Rows from block 7 of a small image classifier, named by matrix and row number. Rows with one number belong to one channel. Each number is 128 + 32 x the weight over its row's rms, rounded and kept within 0 to 255. All counts start at 0.
After each channel's rows are labels from the 100 images, of 14976, where the channel reaches its highest value: "strongest on" is what is common among them. Only what is clearly more common there than usual is listed. The data: drawn human figures in many poses. In brackets: how many of the 100.
# convs0: first 3x3 conv, stride 2 (model.blocks.7.convs.0.weight, 256x128x3x3, each kernel summed), inputs 0-127
# convs1: second 3x3 conv (model.blocks.7.convs.1.weight, 256x256x3x3, transposed, each kernel summed), outputs 0-85

convs0.78 [142 164 104 177  99  48 116 195 125 125 126 151 145 126 170 150 140 137  93 167 102 162 128 168  93 170 173 144 128 110 150 136  49 192 137 150 153 146 108 190 162 162 175 132 149  89 158 138 136 124 128 182 172 159 184 122 105 129 122 153 154 169 118 165 121 121 132 150 122  99 114 119 114 120  70 171 199  71  84  99 124 126 128 109 112 112  97 139 127 138 113 124 128 220 112 146 197  79 158 114 178 134 126 122 113  96  64 114 135 145 136 148 139 102 128 162 143 176 145 168 109 115  82 165 192 136 139 139]
convs1.78 [136 124 184 128 111 145 182 116 189 121  75  90  96 116 200 116 128 147 166 123 138 179 107 183  84 154  97 137  98  94 177 103 100 100 103 126 128 121 117 152 106 140 153 108 137 110 105 116 108 151 140 167 107 158 143 127 135 118 158 137 167 159 145 209 156  87 129 190 147  54  99 130 114 162  98  84 114 174 145 118 176 100 128 114 178  63]
strongest on: teal top (53)

convs0.57 [190  64 132 143 118  80 129 133 103 110 161 119  74 121  85 146 114 153 119 135 128 124  67 110 123  63  99 120 159 106 172 120 125 115 113 107  68 102  85  91 107 109 114 107  93 122  77 157 122  72  71 113  88 142 160 118 106 100 135  98  91 133  59 107  82 181 174 174 168 111 121 163 119 157 107  75  68 125 100 116 157  92 100 131 132 126  95  93 130  78 133 132 108 121  50 156 133 104 117 143 180 133  75 110 117 139 142 126 163 157 172 165  93 150 149 132 141 151 146 172  62 101  76 149 113 177 118  83]
convs1.57 [124 160 161 148 135 131 118 127 112 108 157  84 163 150 154 101 109 140 151 154  65 143 178  68 121  92 119 171 163 137 145 105 152 178 112 170 187 140  96 105 122  93 153 107 108  88 165 148 149 152 146 176  95 123 152 155  72 108 104 211 121 100 103 144 158 195 170 132  68 184 106  81  96 148 156 137 136  80 170 164 139 159 154 154 177 150]
strongest on: brown top (60); green top (34)

convs0.167 [110 162 160 129 165  94  88 196 188 135 199 153 160 127 110 181 157 201 157  99 153  92  41 111 185  88 158 157 142 110 136  74 147 106 134 118 149 116 158 145 147 108 115 126 166 161 102 155 134 107 175 116 107 125 114  82 151 147 178 128  95 120 135 166 131  74 136 133 181 122 178 101 118 126 168 120 106 141 156 107  92 151 139 145 149 155 153 165 193 180 151 159 103 121 170 152 154  90 183 151 176 143 141 164 125 145 101  99 108 135 140 141 147 137 146 127 155 201 154 194 136 128  96 160 117 180 100 130]
convs1.167 [128 119 122  93 161 118 138 110 175 126 136 115  80 129  99  94  68  84  91  97 110  92  92 157  91  88 113 106 144 121 149  83  75 126 119 107 112 137 179  67  80 137  65  76  93 135 120  34  79 178  97  75  47 133 107  81 101 131 159 107 128 106 145 173 111 148 136 142 160  84 115 106 118 136 115  82 128 133  82 136 135 100  71  92  97 121]
strongest on: green top (42)

convs0.4 [156 121 141 172 184 151 150  81 110 117 129 111 174  91 152 119 173 140 128 162 173 132  87 160  97 116 193 201 176  73  89 150 192 156 117 133 108 160 175  72 121 160  15 153 167 161 111 157  95 143 128 123 148 158  96 146  94 119 148 110 122 123 118  37  49 123 133 159 110 170 117 133 121 151 140 129  84 135  77 115 120 128 152 122 126 148 170 124 185 127 125 129 157  97 161 125  85 127 139 138  88 108 119 137 159  92 154 149 125 126 135 108 131 140 167 110 130 150 144 101 162 138 173 129 172 104 189  90]
convs1.4 [151 108 128  78 114  91 109 118 122 105 108 147 124  74 125 218  92 115 147 141 108 105 129 113  76 143 131  77 140 133 128 101 119  92  96 124 182 131  97 142  81 149  77 110 133 183  94 119 112 157 151 132  78 146  69 129 133 200 135  79 144 159 124 146 145 116 158  71 191 100 181 107 153 133 115  86 122 104 103 153 168 114 112  77 120  61]
strongest on: brown top (45); green top (41)

convs0.218 [185 166  93 179 159 106 145 127 131 156  89 144 189 111 108 103 114 183 166 169 133 167 144 139 180 140 148 159 173 107 150 129 110 131 150 170 147 118 166 131 123  98 133 102 152 168 116 118 143 110 118 149 146 175 225 104  88 140 131 100 169 157  87 152  99 172 136 107 136  86 156 163 119 139 211 144 132 133  91 110 155 111 125 169 137 133 162 149 171  66 147 152 103 158 210 102 127 149 172  41 118 128 117 152 113 109 143 165 162  98 135 158 138 194  82  86 169 164 139 118  90 104 112 129 124 103 165 110]
convs1.218 [164  93 132  47 158 108 102  78 144 127 157 122  89 121 134 135 113 130 154 161  92 185 128 184 120 145 136  80  89 146 151 128 114  90  87 146 128 130 164 128  35  87  92 144 131 149 113  94 105 137 124 126 134 168  91 118  98 192 115 134 138 127 147 130 129  76 138 128 132 112 118 144 176  98 113  90 119 117  60 149 192  91 169 101 160 133]
strongest on: purple top (37)

convs0.45 [105 116 157 154  82 120  96 139 198 127 120  98 157  67 110 122 125 115 141 137 134 137  80 146  80 150 144 171 102 146 104 119 149 105  74 102 117 140  98 135 122 113  79  91 111 110 116 174  89 140 115 151 157  95 134 114  93  97 107 105 177 232 108 173 155 167 139 124 178 148  94 175 130 144 138 100 126 134  85 134 149 129 111 120 121 125  67 124 117  49 163 122 115  87 103 163  78 174 158 111  99 126 111  58 113 129  53 111 139 100 106  84  90  98 101 143 177  80  86 135 165 134  78 117 193  98 155 156]
convs1.45 [120 129 191 138 145 151 136  76 129 199 112 134 135 150 133  43  92 141 239 140 167 103 152 147 146 140 101  93 154 105 160 118 161 101 109 138 146 140 140 117 140  31 129 154 141 138 169 151 166 117  89 121 127  95  97 147 126 156 117  94 147 156  98  83 103  39 154 172 114 147 129 137 124 162 139 160 138  85 166 182 124 180 111 100 165 145]
strongest on: teal top (68); handstand (26)

convs0.5 [111 175 136 142 118  97  78 118 181 136 105  85 174 127  70 142 157 109 153  87 141  77 111 163 169  62 157 134 146  53  85 101 115 114 155  75 120 117 120  88 185 106  79 139  96 153  67 144  73 136 131 105 115  86 101 131  83 121  94 114 213  67  71 123 130 137 110 134  87 103 159 139 121 153  71 100 111  87 142 171  76  99  84 111  86 118 146 119 122 152  83  83 165 115 124  66 160 122 104 139 152 169 148  85 177 117  97 112 107 104 144  88 122 130 121 101 120 125 133 135 132 131 139 143 176 152 151 153]
convs1.5 [123 115 133 143 133 173 197 125 156 131 126  98 134  73 121  59 113 124 185 134 110 146  71 182 126 142 117 125 116  65 129 103 144 174 120 148 129 128 144  99 117 102 128  92  93 137 169 155 191 124 132 122 128 185 163 122  38 173 127  86 101  89 133 188  87 116  88 139  56 135 132 115 180 100 168 136 141  95 161 144 131 163 120 119  94 106]
strongest on: teal top (33); green top (29)

convs0.221 [150 151 136 126 114  98 175 177 116 131 188 110 139 153 127 117 158 198 103 122 130 196 173 120 114  95 171 161  68 114 145 106 129 130 114 115 154 117 200 167 189 154 194 101 190 187  84 187 125 108 113 170 159 200 187 146 140 162 123 125 163 130  94 128 130 151  93 119 165 162 164 127 129 123  93 148  82 165 154  98 128  88 107 110 114 125 138 122 141  90 146 134 147 165 100 158  95 161 173 142 105 101 129 142 146  67  87  74 127 137 182 124 122 137  87 123 148 151 155 173 130 129  72 115 164  90 114 162]
convs1.221 [127  71 136  82 157 182 125 181 136  82 101  96  67  97  89 122 130  94 134 155 130 117  72 171 142 124 134 163 128  97 165  87  73  72  97 127 110 125 173 133 119  86 128 132 110 141  85 154  96 114 144 163 137 166 151  97 101 130 108 111 116 126 128 146 204  79  67 181 134  94 108 154  67 129 117  99 141 174  96 180 142 104  85 126 152 111]
strongest on: teal top (71)

convs0.242 [103 122 115 103 107 123 113 128  83 146 147  97  94 120 106 166 139 124 153  77  92 148 135 109 140  95 161 132 134 107 100 114 182  83  39  48 123 164 165  85 115 139 110 130 134 116  77 114 115 155 106  96  50 109 134 136 131  99 124 107  95  80  44 167 114  61  99 146 136  97 115 135  70 144 143 109  59 108 134 129  86 150 134  94 113  92 156  67 125  87  74 129 174 155 110 109 160  86 109 119 120 163  90 110  72 113 138 142 157 146 125 100 104 134  95 122 186 148  80 172 100  82 105 144 107  91 118  87]
convs1.242 [ 78 111 122  87 116 137 122 154 149  90 139 136  92 149 109 118  68 111 131 145 148  90 107 113 105 125  64 110 160 136 114 120 188 123 147 146 142 159 140 112 107  79 172  94  78 121 116 119 107 128 144 169 159  70 163 114  47 111 101 142 119 128  83 196 102  82 116 122  90 200 114 133 100 173 120 123 118 111 172 110 154  95 120 111 134 108]
strongest on: brown top (92)

convs0.36 [148 129 128 145 138 138 126  91 112 169 109 194 105 136 135  94 112 154 120 131  86  97 112 146 136 104  79 121 166 160  98 160 125 129 132 132  92  72  71  86 121 126 162 209 115  93  56 129 154 205 135 156 193 136  57 135 119 140 139  90 155  86 145  81 134  36 150 124  78 132 130  63 176  95 109 137  86 148 132 168 106 127 131 120 165 145 125 109 132 124  69 105  90 144 147 163 113  92 113 148 164 192  85 156  98  97 176 110 142 108 171 117 109 170 100 166 148 152 104 151  84 128 128 113 118 145 148  95]
convs1.36 [ 85 144 167  61 132 160 163  61 118 118 142 118 166 111 124  75 145 100  71 160 124 129 148 116 120 142  84 107 115 107 157 147 142  73 163 158 238 119 147 176  80  79 113 125  99 131 172 138 142 146 146 194 125 165 184 154  46 134 111 153 108 124 122 111  94 106 109 104 156 151 154 142 101 141 109 105 120 118 136 119  84 159  81 178 117 119]
strongest on: brown top (81)

convs0.53 [123 104 175 205 157 133 117 149 122 108 135 167 162 181 141 174 125 144 100 153 121 142 129 116 133 174 114 104 137 168  77 112  97 146  94  51  73 101 171 108  84 157 166 110 134 180  86 173 124 124 146 108 147 159 102  69 162 153  81 108 185 136 103 135 157 172 149 109 126  90 165 153 159 139 130 163  99 107 119 109 195 134 114 162 170  85 187 116 185 174 128 111 153 165 163 133 186 102 148  70 134 107 144 189 148 140 179 142 138 146 152 139 135 140 127  91 161 153  90 138 159 107 121 174 146  78 103 163]
convs1.53 [128  95 150 137 116 127 110  75 126 149 102  57 112  65 142 124  86  89  69 156 123 162 166 134 102 112 151 124 119  49 117 109  48 110  76 148 182 141 132 145 147 159 146 102  85 173 147  97  97 131 149 188  97 109  92 143 137 177 168 149  62  92  88 124 108  89  57  95 117 175 136  96 142 212 147 113  86  95 104 161 145 136 134  62 145  95]
strongest on: green top (53)

convs0.230 [166 141 184 148 130 147 132 140 121 121 162 147  81 185 149 137 103 129 147 134  76 107 150 163 150  85 124 120 190  73 130 100 157 145  98 114 147 128 123 129 164 139  69 108 133 130 121 128 177 102 138 134 146 155 155 163 101  89 150 151 133  97 100   0  76 114  96 119 138 199 114  96  92 155  79 154 164 112 111 143 105 145 135 124 134 152 181 173 144 118 159 112 181 146 178 114 155 143 163 146 120 149 105 149 131 110 106  87 138 142 124 123 142 170 133  68 158 166 113 168 149 129 117 167 131 124 117 111]
convs1.230 [ 72 135 154 111 102 164 105 186 155 121 122 141 130 179 118 118 137 124 113 165 107 107 155 179 160 123 125 122 170 145 160 128 185 125 107 103 132 119 170 123  60  65  78 122 101 100 116 124 118 150 154 136 152 167  95 124 163 113 161 120  74 117 100 135 121 102 116  94 153 200 188 127 171 122 125 138 143  57 154 105 168 146 116 171  95 139]
strongest on: brown top (65)

convs0.193 [181 142 126  91  97 111 130 148  76 162 124 119  60  45 128 192  99 107 131 115 139 112 120  92 110 126  93 133 111 128 103 105 202 130  82 125 109 105 132 119 127 129 113 115  96 156 106 125  92 156  99 115 176 183 122 179  93 144  81 152 119 103  82  64 157  98 142 146 186 172 132 174 152  93 143 132  91  86 104 122  89 157 106  98 104 167 142 166 116 142 154 148  38 131 122  99  48 133 102 181 181 113  68 154 147 180 155 110 182 117 127 181 118 112 129 139 143 148  92 111 125 135  92 145 123 103 115 137]
convs1.193 [ 97 169 151  91 120  92 141 109 105 135  90 168 118 157 119 104 151 103 140 156  58 104 145 130 106 166 153  88 149 130 129 154 128  60 157 118 127 140 129 132  78 104 106 162 130 136 136 117 189 135 137 156 186 147  84 143 158 120 114 115 100 104 106  79 135 114 162 131  46  95 173  79 135 100 131 121  63 138 120 144 152 223 104 104 150 114]
strongest on: pink top (53); green top (45)

convs0.192 [166 135  83 141 103 112 187 161 122 110 130 141 166 114 138 123 169 154  42 169 133 103 192 135 110 113  54 200  89 118 122  87 156 140 159 121 223 106 211 204 132 135 111  91 115 162 112 113 158 125 142 130 157 152 164 162 125 142  71 120 107 113  90  63 106 209 130 133 149 126 109 130 117  90 126 132 155 152 138 127 173  86 117 122 107 139 177 101 103 109 132 150 136 118 154 119 129 163 108 115 159 159  99  91 106 128 101 114 131 128 112  95 132 198  95  80 122 164 158 151  77 105 118 155 151 115 150 100]
convs1.192 [ 93 126 101 152 136 151 107 167 137 102 136 126  62 143 130  66 143 161  28  98 120 129 124 145 139 143 153 173  97 128 129 107 142 160 144  95   3 132 146 132 138 145 108 143 145 141 119 143 118  95 105 118 150 158  98 114 116 119 123 142 129 119 159 139 148  82 152 120 145 143 107 153 170 143 118  96  85 122 116 136 109 163 161 122 175 117]
strongest on: pink top (52); green top (44)

convs0.7 [151 161 153 164 126 100  90 143 150 158 192 138 156  97 119  97 126 142 118  88 128 131  89 128  77 153 151 119 133 127 140 155 153 164  94 131 125 146 140 121 150 176 131 168 123  82 109 135 111 147 109 164 132  86  50 145 119 139 136 101 192  33 116  93 180  54 126 130 153 139 191 108 180 128 153 192 145  75 175 108  99 117 114 106 151 105 153 193 149 107 157 119  42 148 138 151 195  86 127 172 153 128 144 133  89 168 133 112 148 140 151 167 169 104 136 105 120  79 106 141 134 148 137 164 114 157  98 184]
convs1.7 [ 90 129 160 162 139 127 119  78 113  96  90 107 144 116 119 104  75 129 127 119  94  76 110  88 106  98  79 115 166 131 166 154  83 139 118 133 161 120 130 129 108 102 147  82 128  89 138  72 147 137 154 167 110 131 189 137 116  99 156 135 161 139  93 130 157 133 100 114 160 138 148 146 136 148 113  97 168 135  68 151 130 154  99 149 133 104]
strongest on: blue top (31); orange trousers (25)

convs0.209 [132 120 119 179 194 172 155 105 147 150 112 179 207 127 132 121 176 128  49 150 130 117 152 120 125  93 137  89 153 140 173 105 100 135 144  98 129 111 161 127 116 125 106 214 180 133 124 210 138 156 156 151 154 125 125 167 126 100 150 175 187  81 160 174 110 178 108 138 146 149 139  99 113 129  93 103 100 169 104 102 123  85 155 135 137 128 164 123 177  85 144 170 151 129 158 112 241 138 184 139 120  92 118 176 161  93 126 110 153 142 133 149 136 100 122 124 116 147 125 114 163 143 179 195 142 116 133 112]
convs1.209 [167 104 155 136  91 146 117 114 130 125 116 157 108  80 103 186 148 105 153 104 114  86 135 134 113 132 146 148 148 135 111 100  83 123 126  71 115 130 116 124 110 100  56 116 105 120  74 144  61  42 174 120 113 141 144 154  75 113 162  81 108 173 127 103 106  95 102 123 153 150 161 143 119 115 129 137 107  87 142 133 141  98 125 115  94  30]
strongest on: brown top (42); teal top (42)

convs0.204 [126 147 133 143 143 209  68 146  96 148 175 101 201  88 150 154 171 168 173 197 111  70 203 110 125 164 148 108 197 136 145 176 133 167  96 138 178 179 154 173 136  92 166 140 115 115 162 139 135  84 112 116 116 169 136 101 163 144 110 136 138 117 105 125 102 111  96 124 169 107 180 102 138 126 112 117 187 139 155  69 134 127 150 103 173 117 117 150 165 152 145 120 111 185 156 113 125  99 127 112  90 193 130 183 173 113 105  69 108  82 125 154 127 107 144 142 126 124 155  77 176 118 128 146 127 115  92 159]
convs1.204 [159 107 131 149  87 131 146 166 127 132 124 116  99  94 136 152 144 142 115 138 148 181 138  99  84 142 122 153 118  90 136 103  79 137  83 115 167 147 136 160 129 109 114 133 157 157 104 109   0 112 101 119 164 175 197 129 110 115 135 150 143 145  63 119 137 162 122 113 163 143  61 158 114 159 100 152 106 124 116 118 165 165 107 138 139  75]
strongest on: purple top (76)

convs0.23 [147 137 136 168 173 150  87 161 147  96 137 147 122 112 113 148 140 145 164 139 158 120 145 197 171 175 198 145 118  95 133  88 107 184 139  81 208 141 126 130 168  94  44 144 132 111 140 121 182  99 135 159 134 107  98 125 149  76 141 161 144 100 147 208 122 122  91 100 128 157 142  97  50 104 110 128 137  93 136 126 115 105 106 126 150 135  80  68 117  87  84 166  92 133 183 146 122 160 209 147 122 111 193 144 158 132 177 178 138 118 133 140  84 175 117 127 159 159 103 104 128 128 117 105 147 152 163 148]
convs1.23 [125 130 105 135  59 142 151 196 135 149 145 126 140 185 203 196 108 105 146 112 147 155 139 153 126 160 122 192 123 155 159 126 123 118  79  79  58 139 119 121  79  64  89  85 129 166 121 101 131 110  64 125 143 135  99  75  77  96 129  92 142 153 115  92 100 175 126 147 144 134 114 121 179  90 147 115 120 113 140 114 123  94 191 190 153  93]
strongest on: blue top (50); teal top (30)

convs0.101 [167  96 125 119 160 135  86 154 113 137 151 165 176 109 196 145  87 161 115 141 158  76  76 134 117 154 163 150 155 138 121 107 175 143 131 140 138 109 144 179 125 180  71 198 158 107 137 139  97 140 119 127 171 118  73  93 126  72 145 176 158 113  56  86  80  91 119 104  76  21 101 116 135 104 161 126 186 151 152  96  96 135 125 134  99 163 133 184  92 186 146 135  94 114 107 156 147 130 212 145  68  86 120  68 110 131 108 135  92 136 118 149 138 107 137 117 154 134 134 123 148 125 137 126 135 134 112 129]
convs1.101 [170 136 181 110 160  67 157 110 136 112  77 133 151 174 168 134 132  85 151 154 123 148 165 126 155 111  72  81 161 116 122 136 179 169 122  90 193 190 103  79  52 173 123 110 131 163 135 117 151 122  91 162  60 159 158 172 164 156 141 149 117 177 131 135 126  68 110 178 110 164 129 128 149 149 128 111 111  97  84 152 121 126 130 178 116 110]
strongest on: green top (49); black top (42)

convs0.106 [121 105 151 135 153 104  90 134 149  82 152 126 187 120 194  97 133 149 124 120  94 123 113 111 149 123 158 133 154  99 167 144 137 154 166 157  82 125 137 138 170 152 106 104 160 155 101 161 197  85 169 104 136 129 102  54 110 169  64 148 120 190 115  55 107 182 109 158 144 115 134 133  81 146 172  92 192 163 192 133 140 129  85 113 149 184 153 170 148 171 121 149 125 132 151 156 172 154 127  78  84  75 157 122 161 116  91  60 135 105 152 147 156 141 145 122  61 123 145  98 120 172 105 113 168 162 103 134]
convs1.106 [109 143 133 111 105  97 143 123 149  76  89  82  94 121 130 173  69 106 146 102 113 171 129 154 132 152 142 166 107  75 145  53 167 167 125 179  95 133 131 122 174 100 159 133 181 130  95 117 141 131 137 164 110 157 105 109 168 163 129 140 145 121 110 151 122 207  53 137 144 183 117 158 156 124 126 128  92 141   8 115 141 158  93 156 103 135]
strongest on: green top (65)

convs0.243 [143 126  97 149 119  76 147 116  73 163 152 187 116 107 108  70  91 106  74  71 115 107 103  83 165 137 157 132 176 180 147 102 147 109 182 119 126 103 114 110 126 149 131 146 113  85 106 131 134 120 130 155 142 217  76 176 141 104  88 111  94 115  99 104  99 168 145 147 116 146 115 109 162 102 107 101 127 115 159 157 107 146 123  97 149 115 120  38 133 131 140 164 101 143 115  88 163  70  80 150 165 129  89 115  97 135 145 175 158 166 173 189 178 119 191 103 144  71 103 146 135 139 146 163 194 163  95 129]
convs1.243 [ 86 107 130 152  96 147 176 162 152 140 175 133 172 156 121 111 116  75  90 157 119  94 168 140  75 121 135 164 123 148 180 111 103 156 114 131 112 158 148 197 123  95 166 105 115 105 180 135 115 138 124 151 121 151 170 129  81 106 163 167 149 130 123 108 128  93 151 115 102 184 163 186  44 188 141 121 138 179 140 124  80  74  88 186 125 155]
strongest on: green top (53); teal top (32)

convs0.68 [125 142 212  88 123 143 108 126 124 149 118 134 117 122 172 148 199  91 144  79 138 123 156 136 138 123 132  73  50 111  38  73 126  84 106 162 159 155 156  99 130  62 147 112  93 145 117 139 117 161 135 105 107 153 158 119 102  92 132  62 125 150 171  89 110 112 104 112 161 173 100 144  84 155  83 191 128 133 114 119 116 105 107 125 115 149 149 101 115  81 115 171 134 121 152  99 105 168 102 206 151 131  92  94 157 160 104 103 102 115  98 124 155 182 100 115  83  88 108 147  97 173 161 131 164 149 163 190]
convs1.68 [136 135 149 162  62 121 156 102 173 148  47 104  57  91 114  94 106 102 101 178 128 129 136 140  51  90 124 150  83 132 128 141 121 117  86 134 109 106 109 152 156 114 151 109 150 179 126 155 156 144 135 141 131  96 146 106  66 172 140  89 116 106 122 183  99 174  45 103 108 138  99  99 138 122 164  95 115 177 115 154 113 119 149  75 105 123]
strongest on: pink top (100)

convs0.232 [ 95 188 128 124 172  81 145 136 155 101 187 163 133 163 156  80  91 158 125  87 122 174 154 112 132 144  97 154 169 172 156 138 169 169 173 111 154 137 143 119 148 140 159 172 159 111 155 131 165  97 163 180 170 119 134 132 100 169 110 180 139  96 113 153 166 143  36 105 164 151 149 143 100 150 146 126 110 121 134 137  93 143 145 135 112 153 136 196 144 216 180 122 138 143 170 146 137 154 141  47 135 131 149  73 143 153 162 136 116  84 141 142 101 100  28 137 123 174 154 145 119  94 125 151  95 117 131 157]
convs1.232 [126  90  83  64 134 148 113  82 102 104 100 101 105 151 124 110  74  80 172 103 145 115 154  99 130 125 116 135 109 117 127 109 110 119  81  93 135 133 133 120 155 100 127 100 134 133  71 119  64  88 133 128 127 120 114 116 157 111 126 155 167 134  95 140 118 181  67  59 106 189 118 126 175 146  95 102 128 161  39 113 170 126  54  90 113 120]
strongest on: brown top (25)

convs0.161 [104 108 124 136 182  99 107  80 140 144 112  95 140 147 103 103 107 184 129 137 113  87 165 144 150 207 152  99 127 174 105 140 129 162 103  85 120 144  98 125 176 219 113 133 110  86  73 125 152 106 119 132 116 139 107  60 136  81  77 170 119 121 151 122 117 103  71 170  98 108 105 109 141  94 132  89 152 216 153 135 121  90 110 155 116 118  79 127  99 120 178 123 151 141  88 168 123 192 161  71 112 131 146 118 189  84  94 112 129 104 125 148  79  94 130 120 127 120 147  95 119  69  41 107 124 141 146 106]
convs1.161 [129  82 156 112  97 181 108 165 150 106  93 134 183  80 147 100 119 132 136  94  97  94 175 128 164 169 196 212 150 118 127 111  67 113 151 132 145 168 105 139 131 103 104 122 116 196  50 130 138 120 128 134 161 159  83 108  77 133 141 123 160  78 144  73  99 146  51 161 134 105  79 131  87 152 120 135 117 101 125 164 166  90 118 153 156  70]
strongest on: pink top (89)

convs0.18 [146 102 203 162  89 122 127  72 154 151 160 100  90  65  73 143  90 117 120 176 192 143 170 158 124  70 152 180  92 142 130 128 131 122 105 161 172 146 134 122 143 160 132 173 111 213  61 109 121 133 105 137  96 128  91 122 128 163 144 128  92 109 110 125 148 175  97 117 168 160  84 180 112 120 135 103  78 179 113 107 125  82 130 118  95 108 133 138  91 145 194 169 103 123  71 131  83  98 102 167 159 127  97  96 103  96 130 157 142 144 138  74  90 153 132 157 191 111  83 100  86 143  98 112 126 110 120 152]
convs1.18 [154 118 172 140  51 124 106 131 136 125 122 123 166 112 128 159 143 107  83 158  43  99 102 163 118 167 132 146 178 144 100  85 109 150  89 168 125 136 147 159 107 143 161 124 178 146 157 177 125 142 165 124 112 183 131 153 141 141 134 164 134 149 184  82 123 190 183 137 124  74  86 130 181 124 172 135  90 113 110 161 136 111 118  96 121 175]
strongest on: pink top (30); handstand (29); green top (29)

convs0.133 [177 121  28 178 124  95 125 121 117 101 178 169 105  73 161 149  96 141 148 123 115  80 126 124 155 162 122 158  90  68 127 135  99  81 182  82  49 109 106 164 121 102 136 126 126  72  98 123 118 105 146 141 125 162  96 176 184 147 160 181  88 146  92  88  69 141 121 119 101 129 114 118 150 134 154 139 156 127 134 102 113 146 123  71 139 132 116 149 102 101  78 146 134  60  55 125 125 159 156 141 166 121 128  86 139 153 144 126 130 105 133 118 132  65 134 123 155 160  99 124  96 113  52 104 200  98 136 130]
convs1.133 [197 167  98 193  54 149 116 131 113 115 138 149 179 200 100 143 114  79 210 156 122 116 149  82 126 143 121 128 169 171 137  85 139 150 116 191 136 113 124 105 170 112 127 148 123 178 166 163 138 149 121 147 141 118 131 148  81 125 143 163 164 114 157 146 139 189 116 172  66 153 135 139 113 194 117 118 115 141 142 140  87 113 112 160 103 139]
strongest on: teal top (45); green top (34)

convs0.214 [143 125 103 162 152 123 137 146 105 143 183 144 146 135 131 182 131 152 123 140 170 153 110 139 152 123 137 171  92 119 190 120 117 120 113 122  92  65 113 213  76  85  45 100 162 158 108 105 105 124 119 153 129 137  91  96 131 105 129 108 121 114  87  28  98 121  74 112 127  65 156 165  68 133 198 113 122 139 158 130 109  88 114 108  66  81 125 163 135 102 116 111 107 113  90 120  98 159 158  98 166  80 108 137 122 108  32 112 128 127 175 193 117 112 110 137 133 145 141 164  89 102 132 137 135  86 137 110]
convs1.214 [142 169 165 131 119 124 137 100 137 137  80 102 148 155 127 133 143 142 186 159 147 129  83 120 162 100  80 139 126 133 132  80 139 115 155 169 129 133  89 147 160  88 166 140  72 162 108  89 154 131 166 129 144 101 124 123 135 209 149  77 124 113 147 105 122  56 135 140 155 111 178 128  98 136 160 130 122  50  92 179 155 112 123 137 100 101]
strongest on: pink top (60)

convs0.149 [149 142 146 115 140 137 108 119 170 171 225 148 211 148 164 177 119 151 159 136 155  99  91 133 100 149 114  81 120 153 169 148 135 115  69 109 144 152 116 131 178 142  43 112 115 102 103 123 146  82 151 130 137 128  97 136 128  66 155 121 173  95  97  76 117 104  86 153 138  73 155  82 108 174 146 102 181  74 165 126  84  88 123 165  87 179 104 184 148 157 173 106 143 106  83 127 134  80 173 155 133 103 181 168 126 111  84 142 136 141 143 122 116 106 107 143 134  69  78 136 110  98 137 142 139 108 118 146]
convs1.149 [110 125 163 135  78  72 142 142 144 149  68 128 150 162 155 149 115 153 188 129 102 133 143 115 100 143 135 113 182 130 151  77 142  87 111 127 120 157 158 124 134  56 130  51 139 142 105 125 138 186 159 148 136 140  84 127 109 121 162 194 120 116 111  43 120 118 100 106  99 193 170  89 145 129 156 128 104  69  54 130 182 123 103 146 130 121]
strongest on: teal top (28)

convs0.251 [122 117  93 157 122 160 139 129  81 181 176 155 134 185  57  93 107 130 121 115 136 138 106 157 215  60 104 176 173 123 121 134 140 103 187 124 143 106 134 140 139  98  80 158 181 155 106 188 111 127 207 160 133 131 126 157 146 125 171 154 132 159  85 154 145  97 114 136 175 146 202 153 143 124 154 145 127 141 123 111 165 117 140 135 109 150  85 127 123 151 181  71 163 158 199 175 152  94 101 105 175 186 114 148 131 116 160  99 104 144 129  86 115 150 122  89 170 118 170 156 171 140 126 179 107 153 103 141]
convs1.251 [130  83 106  68 121 118 150  45 123 136 104 131 109 143 156 115 112  93  87  93 139 115 140 150 119 103 137  82 114  41 141 154 116  94 118  95 121 183 154 123  97 109  44  97  61 194 178 112 131 121 145  91 113  81 137  75 128 165 144 125 187 156 162  94 111  96 132 138  94  89 118 146 137 118  71 135 113 135 106 156 177  47  99 137 161  67]
strongest on: green top (59)

convs0.194 [116 190 174  79 141 131  94  90 114  83  85 129 123 121  93  51  79 149 145 101 119  94  85  67 123 104 150  77 160 193 111 170 134 120  97  96 143 144  76  63  83  82  68 164 145 112 135 122 192 118 150  93 131 159 122 131  90  77 137 103 104 177 129 106 144 160 120 113  93  92 135 169 127 144  98 144 176 143 104 101 109  64 149 170 104 124 111 150 137 127 111  93 108  98 110 114 142 135  99 115 137  98 117 138 149 149 121 162  93 112 134 112  78 109 159  67  78 132 116 121  79 105  79 105 151 136  94  51]
convs1.194 [148  43 171 155 165 101 188 111  98  90 182  57 145 159 105 204 107 133 153 132 145 123 137 176 118  93 127 171 148 115 125 124 101 139  88 135 132 184 150 154 117 139 130  87 137  94 138 190 175 153 165 112 120 143 147 128  67 123 138 117 156  82 137  74 103 181 116 164  93 129  98 166  91  96 120 130 115 216 109 132 137 120 108 128 168 129]
strongest on: green top (34)